python train.py --model="image classifier" --num_classes=[3, 3, 4] --norm_position="pre" --parallel_block=false --inner_norm=false --patch_size=[6, 6] --width=256 --init="orthogonal" --residual_init="zero_last" --lr=0.023 --nesterov=false --batch_size=256 --final_lr_fraction=0 --adamw_weight_decay_other_params=0.05
Rows from block 4 of a small image classifier, named by matrix and row number. Rows with one number belong to one neuron. Each number is 128 + 24 x the weight over its row's rms, rounded and kept within 0 to 255. All counts start at 0. Numbers have three digits each. After the name is the row's rms in percent of the matrix's.
After each neuron's rows are labels from the 100 images, of 14848, where the neuron reaches its highest value: "peak at" is the part of the image that holds the peak. Only what is clearly more common there than usual is listed. The data: rendered roads seen from a driver's seat, with toy cars, trees and houses. In brackets: how many of the 100.
# fc1: MLP up (model.blocks.4.mlp.fc1.weight, 1024x256), inputs 64-127
# fc2: MLP down (model.blocks.4.mlp.fc2.weight, 256x1024, transposed), outputs 64-127

fc1.665 109:120109141119142122160122162140132123120149108103162116112085114114119168136113100100104116134122120130116095114107153125140120166149132134130137112141146088134146133136181160140131086093144094
fc2.665 112:136132173130132106066126098160150133143093105163149139097181148080161131136106078145134121129102132144126095100120129128151148121077147125155155174126123165178093129102126122142117131129080137
peak at: top right (43); top left (43)

fc1.726 109:136143118145137136123183121152100116133146118107128142163128133123144132118147091142162126178118081105166084151127126100124115112112141169186125126096084172106130134133125152144136128146113087
fc2.726 098:176142143105103134125120129154125119122099123133154099128156104178119154085123116151120139115122087114090148121047110152159137177092173114099138116127118146108125118139101102101124138117126163
peak at: bottom centre (56)

fc1.126 087:103132125109091148170110138147091146118177104106084148110158095101133131123186143123124129130137095097141076118173126101114109092115118151153140115128072141122137120128129119107142132141140098
fc2.126 091:088117152142107129098150107129149125162109076117141127096143117162109172135104138138121090123089137132104174078116128171107114120071136166138108097116116099130127125127101118113109112115113141
peak at: top left (66)

fc1.756 125:153131131126109122133148096154159134130137142096137132109109116110107140100113101136122141095084125111128113129141103099160130138088130160142109124085154147057154140125135104110106151111147113
fc2.756 124:101112126132159074151123140128136145147169113119140165103163148116076099151128104124147108119106162185118119107110130141092141138078112155103104118133108162083114118108107144130122157137142127
peak at: centre (48); middle left (27)

fc1.572 130:133126151133154104114154150141158136150146119129079089114138108131098146160119123137115183105175122121110116115149118118049118103142134082159162138134108121134137124098099129148111134102134145
fc2.572 125:127132140148070119103140128132119106134068140129161123122161175142103087138131139140141130127102146159159100125114129103118174129140125153145132145123103130104138139118115135154120121132082129
peak at: middle right (57); middle left (30)

fc1.537 098:159079103131144180130108136131134132087144123139128134155093138103146142108178141106132165154063133142125138137118151120138081106137120159116128155095087110129110103145143110141145130097134125
fc2.537 083:126114183140173150117166144102153168086079108108113127142148195119149104082098105120119110097133111082124134129106156129149103131109130087152071070112108183131117128102153100121146141105092149
peak at: middle left (73)

fc1.195 085:119089089136086161156104148115123137135127092113135062121158197130101149081152127128132095109139143089150120128114133111151140091075092123155119166145155139143115115134133127137154115161096104
fc2.195 078:161136125141153093110187188134113145134117180142163093134097075150142119118116115113138131134151099117113125103124095122180088116141135163134146083162104097103108109120127115151142121093103110
peak at: centre (39); middle right (34)

fc1.423 105:131173122152121157142133122105109102134142156155128163148162123154159169146107112085077150123107071127109146130090145131131139126127132129138118146125111132174119154098118121135155140110164148
fc2.423 102:144100118118147141100119138153149175134123099132138150140113106134086114159173137118122117168168153118098142114169128073149160141162112107139156143136103116112127115115115120146154093120108124
peak at: centre (53); middle right (34)

fc1.697 138:097100151136135146108107134118150138142111083135094116157131128125178091124116085135139110103161090129102164145105071152139081073161136138136141148154119115110103135147134174115139153115139133
fc2.697 128:149132139112131138143155153141148117141134133095156111123156116110123135116101144140130131146135174149131095089167139139145098150134136117110139139149094134158139128123128138171142139139144107
peak at: bottom right (68); bottom centre (26)

fc1.571 135:152126071162080109170147131144143161138131081148110101150097138129130129171115123101129116107113171116120126147107088103169113136103104122149091122146116110132138147104080130124080117138101103
fc2.571 138:098125086159144134094169120092165184160117094115124139082093114105136114111153124108124123172131113136126148142153095111144114100139150113114170141143119136147075144120109134153134104116104128
peak at: top centre (37)

fc1.99 143:156099135120070157131112106099156120129146095106168130149155147131153090073151060156145124140116157141150132140136147109150109139113140106128100153100143102101106142159159142150131144135128162
fc2.99 141:144155142108135139129195103118153132135124109156167150138134133150153109159132120133130120106113129131108103132085091111103143132146123166132137131133122122128135157155167141132140103158059151
peak at: top right (75)

fc1.320 080:141142087152097147168145117165176155146139121144103135084163163184167125152142110165139141120099126104109129135132110144143139114163127195113142153116136141121143109147097125092153131127136128
fc2.320 072:175132074105123149142152177090130127138102087118154123163117131102116113175141129131130145133116131133134125098126149133127092150104078186126154158125115092139108085143114149137085141152093128
peak at: middle right (96)

fc1.443 124:101145091137166121129110137141101152103159121094139127171130121180113122111110193161148126164139095134120111123093171181149124138095089146136136107118138158153143144126121141139152141143127104
fc2.443 125:114134145116119128124162142122149134108110158113086129107087141107102159124126102104167111139155121135156130128125114135115156119100146115137138113090105120164142138101101167121088102147129133
peak at: bottom left (51); bottom centre (32)

fc1.230 114:125128095160139100107147178117110134159126110151148122091168116120062173110156131121151124135097147154142081107113111159130126160160130177145144146126122100111061115115120146156133104103140148
fc2.230 115:153121101137102149107164139096112078103103118110117117097138088085036103091152146103098132127112118153129138147111160108138143125114133135201111094128149120104184146097153143113160154136139135
peak at: middle left (50); middle right (39)

fc1.188 106:116123108109079119107128129130156149122111129090098128190069141147141116097121136115095085094150149168122117150148147119143142109109122103177168114110134131191113125093138128152095137149117064
fc2.188 107:142137112090105128129135171144117163088127117107165176126137147136218124149127098109125168117124130111124126147126081149135119132143118140118104181117096115166074155134162123136154115093108140
peak at: top centre (32)

fc1.139 098:153115116126132138106159102113171088158117134101108116164099138121156134102128105148095130122084157128129117111170124149132150110109125140080095108165132136104106099135178093116108092127125145
fc2.139 104:133128162110130107111101150123143162166126168133153105087126125106133173143140204151153118118142093147118141106108153154155168123140108123142130155149122123153127103142147134106149165095131112
peak at: middle left (41); centre (29)

fc1.240 085:115160135152158106138151149121161140126136137091141155119127111112130091093110105129128134161132145114134147139150117152129140115121110112129104183131122135125175131134176151180138147169119098
fc2.240 091:125113107115108148128176154116140166143114151149133127102132139122148123122133153147167093108141159143136141141146169103130121171105139081088137149132145131132122137116151144119103119121134120
peak at: middle left (41)

fc1.341 110:094179116129123126153112126151157144161133106133103146130110171112127124142132066104098091141153131121089124164112126125157168148089113085150150128150152147175151175149145147120131171142120176
fc2.341 103:136113164098144148103141150076123108074087127124115155083122117181114103122134076150175156119078123112100113123128134143127145142120091124094107117084043112157094146163116108150142099133138109
peak at: bottom left (46)

fc1.482 087:102174155110124154102106168086095076100123099094116106141130150166102129137137088128125125146101155086111107111126105103151091163176126160127158116094109163121099163083118127128118085084161086
fc2.482 094:135124114138148114109112158112113137159155140164113139118096121100137121152092113119102140143168100093102151106117134142089168191141155074122083111130126100122141111115122167104134114149106113
peak at: middle left (28)

fc1.404 110:141133083134127153070109092148172160160130159131134100164138131117117163131139158138175128107147104099129163106100124132114113125117122131095132154073153125147117143178111095135130129143112114
fc2.404 115:130118132161106116125148113143129125075188126109127113133128113160123145122127136165081140168145097152165132116132071096141132123146090136119130149138121111124102131138099122165084152149104144
peak at: bottom centre (61)

fc1.66 086:094141171115101158086094148129092131145117135155136114149114136132150147154174104111106127149146128137104085135133112120121096149121108141149105148138121082092113104117142156156131145153147155
fc2.66 084:192171096110113123186125115163114160168151121103152164109171118137149151141122117122084166165118147139157178092141142155124120161146101113114148123134132120095123150139130079137100145134112145
peak at: bottom right (36); bottom centre (34)

fc1.15 115:093119105109148129188157130109129112110157114145101184150130121116118098130141123108160105158105121099185119069124102100125138122120106118140135137132134138132123118136086115123098198117146154
fc2.15 113:139185154069162102148124138134110152195127103147167142082148149129140151117114186146107121142084108155179178144149132114105112149160134154136116148123163124107107110133163127123127162145141133
peak at: top left (35)

fc1.708 084:148163087115147113130132122112108104137139139143115137115143179093124162111105124141193083157134163104126162127135114116141128106117159108109164137140138128131114080162134141121107114129165107
fc2.708 081:138118160105134133090108145107101138090150157123135125136094121098129120088153094079090137103117145153144117125090088109071141143078147139121122102148123173129079126124107167167153119159148145
peak at: bottom left (33)

fc1.224 101:159157157135156124111095136169145118076122095127125159117125076104136159108082101141139100128143122135156123144105143156118121119128149135139116167152136109137117153123135108128125162129146141
fc2.224 103:158135112150175122134116134105150103113133098105115137124089060099144086122127129112098133159135087130102118145152148132158105128114118094139112130124142077126190121148063115125115150171154117
peak at: middle left (37); centre (25)

fc1.415 108:128163145129138133126149104122108149145128128137086153126142130118135133117136111111169154167123136134124077107152108146162162155067131131143093139111146127125150093085162109144057132149156164
fc2.415 129:110155191088127096187179127131096143093102118181122129143106103124141084155129154123130110159110134146143093123105093108137130125117121128171144108142166129138149124116108111139115160122140122
peak at: top centre (100)

fc1.12 109:094087142152154159103080112159128125160145117098128148130144097136112139138085110120160147108140117140135131160112110132132078159107119114190136098111158116123128178108128146132134149114075119
fc2.12 108:112113114125116110127125160169141138177086152145109118083122157157158153147159099148096112152123125077123093151126125123145152142082089107123133130145120144122120151141111158171142114115134150
peak at: bottom left (51); middle left (25)

fc1.393 118:107153077092178139180141137121096133147125151134129188125185154145104125141086145125154127128124158123057130112110107136149090156155159123127138144135121117134111121107144141134149140111137130
fc2.393 130:108144153165105133096123146171135126153115114068159073174141136098061160117168120080097124119150071122152112137115130128118147115150150090107144124093141126127135114100112094126149118110139115
peak at: centre (63); middle right (28)

fc1.432 113:152130131141138125137167143089131138138120120135102148133156127149099126121144093131156125140130111154134151121134138135103107115092134092167117110142105135117153116102141153119121099149143081
fc2.432 116:111120069141105119128129139106127106126125118152131131081130099126136111127109117124154128086138176141125105092120102124089147112103103136166118100115121095128147093160170134143124144147130123
peak at: middle right (36); middle left (30)

fc1.154 109:118141083111108121156177134107129169139118149161124149142129115119150160106158145178131129143151139133065136128100132166120102134085108118118091131177121109121096128112131163119140150136097138
fc2.154 116:164167113168107125107079163150159096089127102118174125144142129112120108139163104129104091145144102137090131134149101102136117170114162086121124121188114137150152147116150147135126100120175100
peak at: centre (52); middle right (38)

fc1.470 111:081116123134150131088125151105121108118098107125143083115173099171149137119147153119140145093111127114128116106113148108117126124157147149117116146178119130111105126117102125086141134092208186
fc2.470 121:124162174140117152136136138149138148148139102168116160113110144128146136155148133151128110130106131157148137113103149156187137124074118152110145130133137142141120127129150136150134165141108177
peak at: middle left (56)

fc1.635 125:101145123125179112111109154136091138137126144123122088147104130130164071137108115128082123109151147140182115108139114099145118147143096134112115118184129126177151141157123159136115130105120111
fc2.635 122:111102128063146127174098120142148079103104160114144141131172141156134116170126117142174099150141111151147068144100128144130144139089160130080128142131139157132116173111134129149127143124138123
peak at: bottom right (39); centre (35)

fc1.208 103:129175088142087155125126128126147156135104105121138132179137072139162173151137104138132147150078113131109145130099168097131136125135168105152100151129162105118156096099202115132103140151164086
fc2.208 110:117123064121194105131088159130104146110129158115111141060129118116124075127138172166124137119135141121153117111151106088147147085149109158107132149073092122125102135119123128113148111121096125
peak at: middle right (42); centre (33)

fc1.103 086:136141128166147141112149075165129128128136153175099141126097148122145118118086158155118135115130157143136120138135141128154124131125075146181090127136117109135138130088143133164099096099110172
fc2.103 087:130118152120109078138169125134120146148090170170090133103080167122097128127116097085128110105101119140095164123119106141107130120128108140133124130096094134087144127123125105121129110150138118
peak at: top centre (81)

fc1.576 106:119125119109105128129147086117111176147133154169120182104168119102126125095113142115139149161101162137131105151172098150145142148065117095142139133071148136109150145090163093159093122135111135
fc2.576 112:142137121088178147168114113145101118154114162136080119147079113132111101127107149098124137160081139080121147101090138109120121092078116134127159149167145134137139127101101113166098168157161141
peak at: top centre (43); centre (41)

fc1.741 079:141119181153117114158129129127137082149079126140079063108077071086074110125106184140138150111123111126133110144126140150126147132139145156101148112130148178135139147134122119149109127130164127
fc2.741 082:133189140168139137150146143150168168117121140148110125137131148163128137153152145142122105149159113119092129133119126130132129103123123086152135157079082087102099070118134120121121135116160099
peak at: top left (51)

fc1.617 096:096139099166108068126146109092124120133163125114093124113139138146160116134088200135153117174165078096130142150114169146093121122120136138112150085090141120101097134124118088111108083102122088
fc2.617 104:117142147132144157123103129129101122109116151109116096126155152108129153128128151128139168168119158132139126134133088105132118150139156121150156126117130138124163160172178125093114118132156158
peak at: centre (61)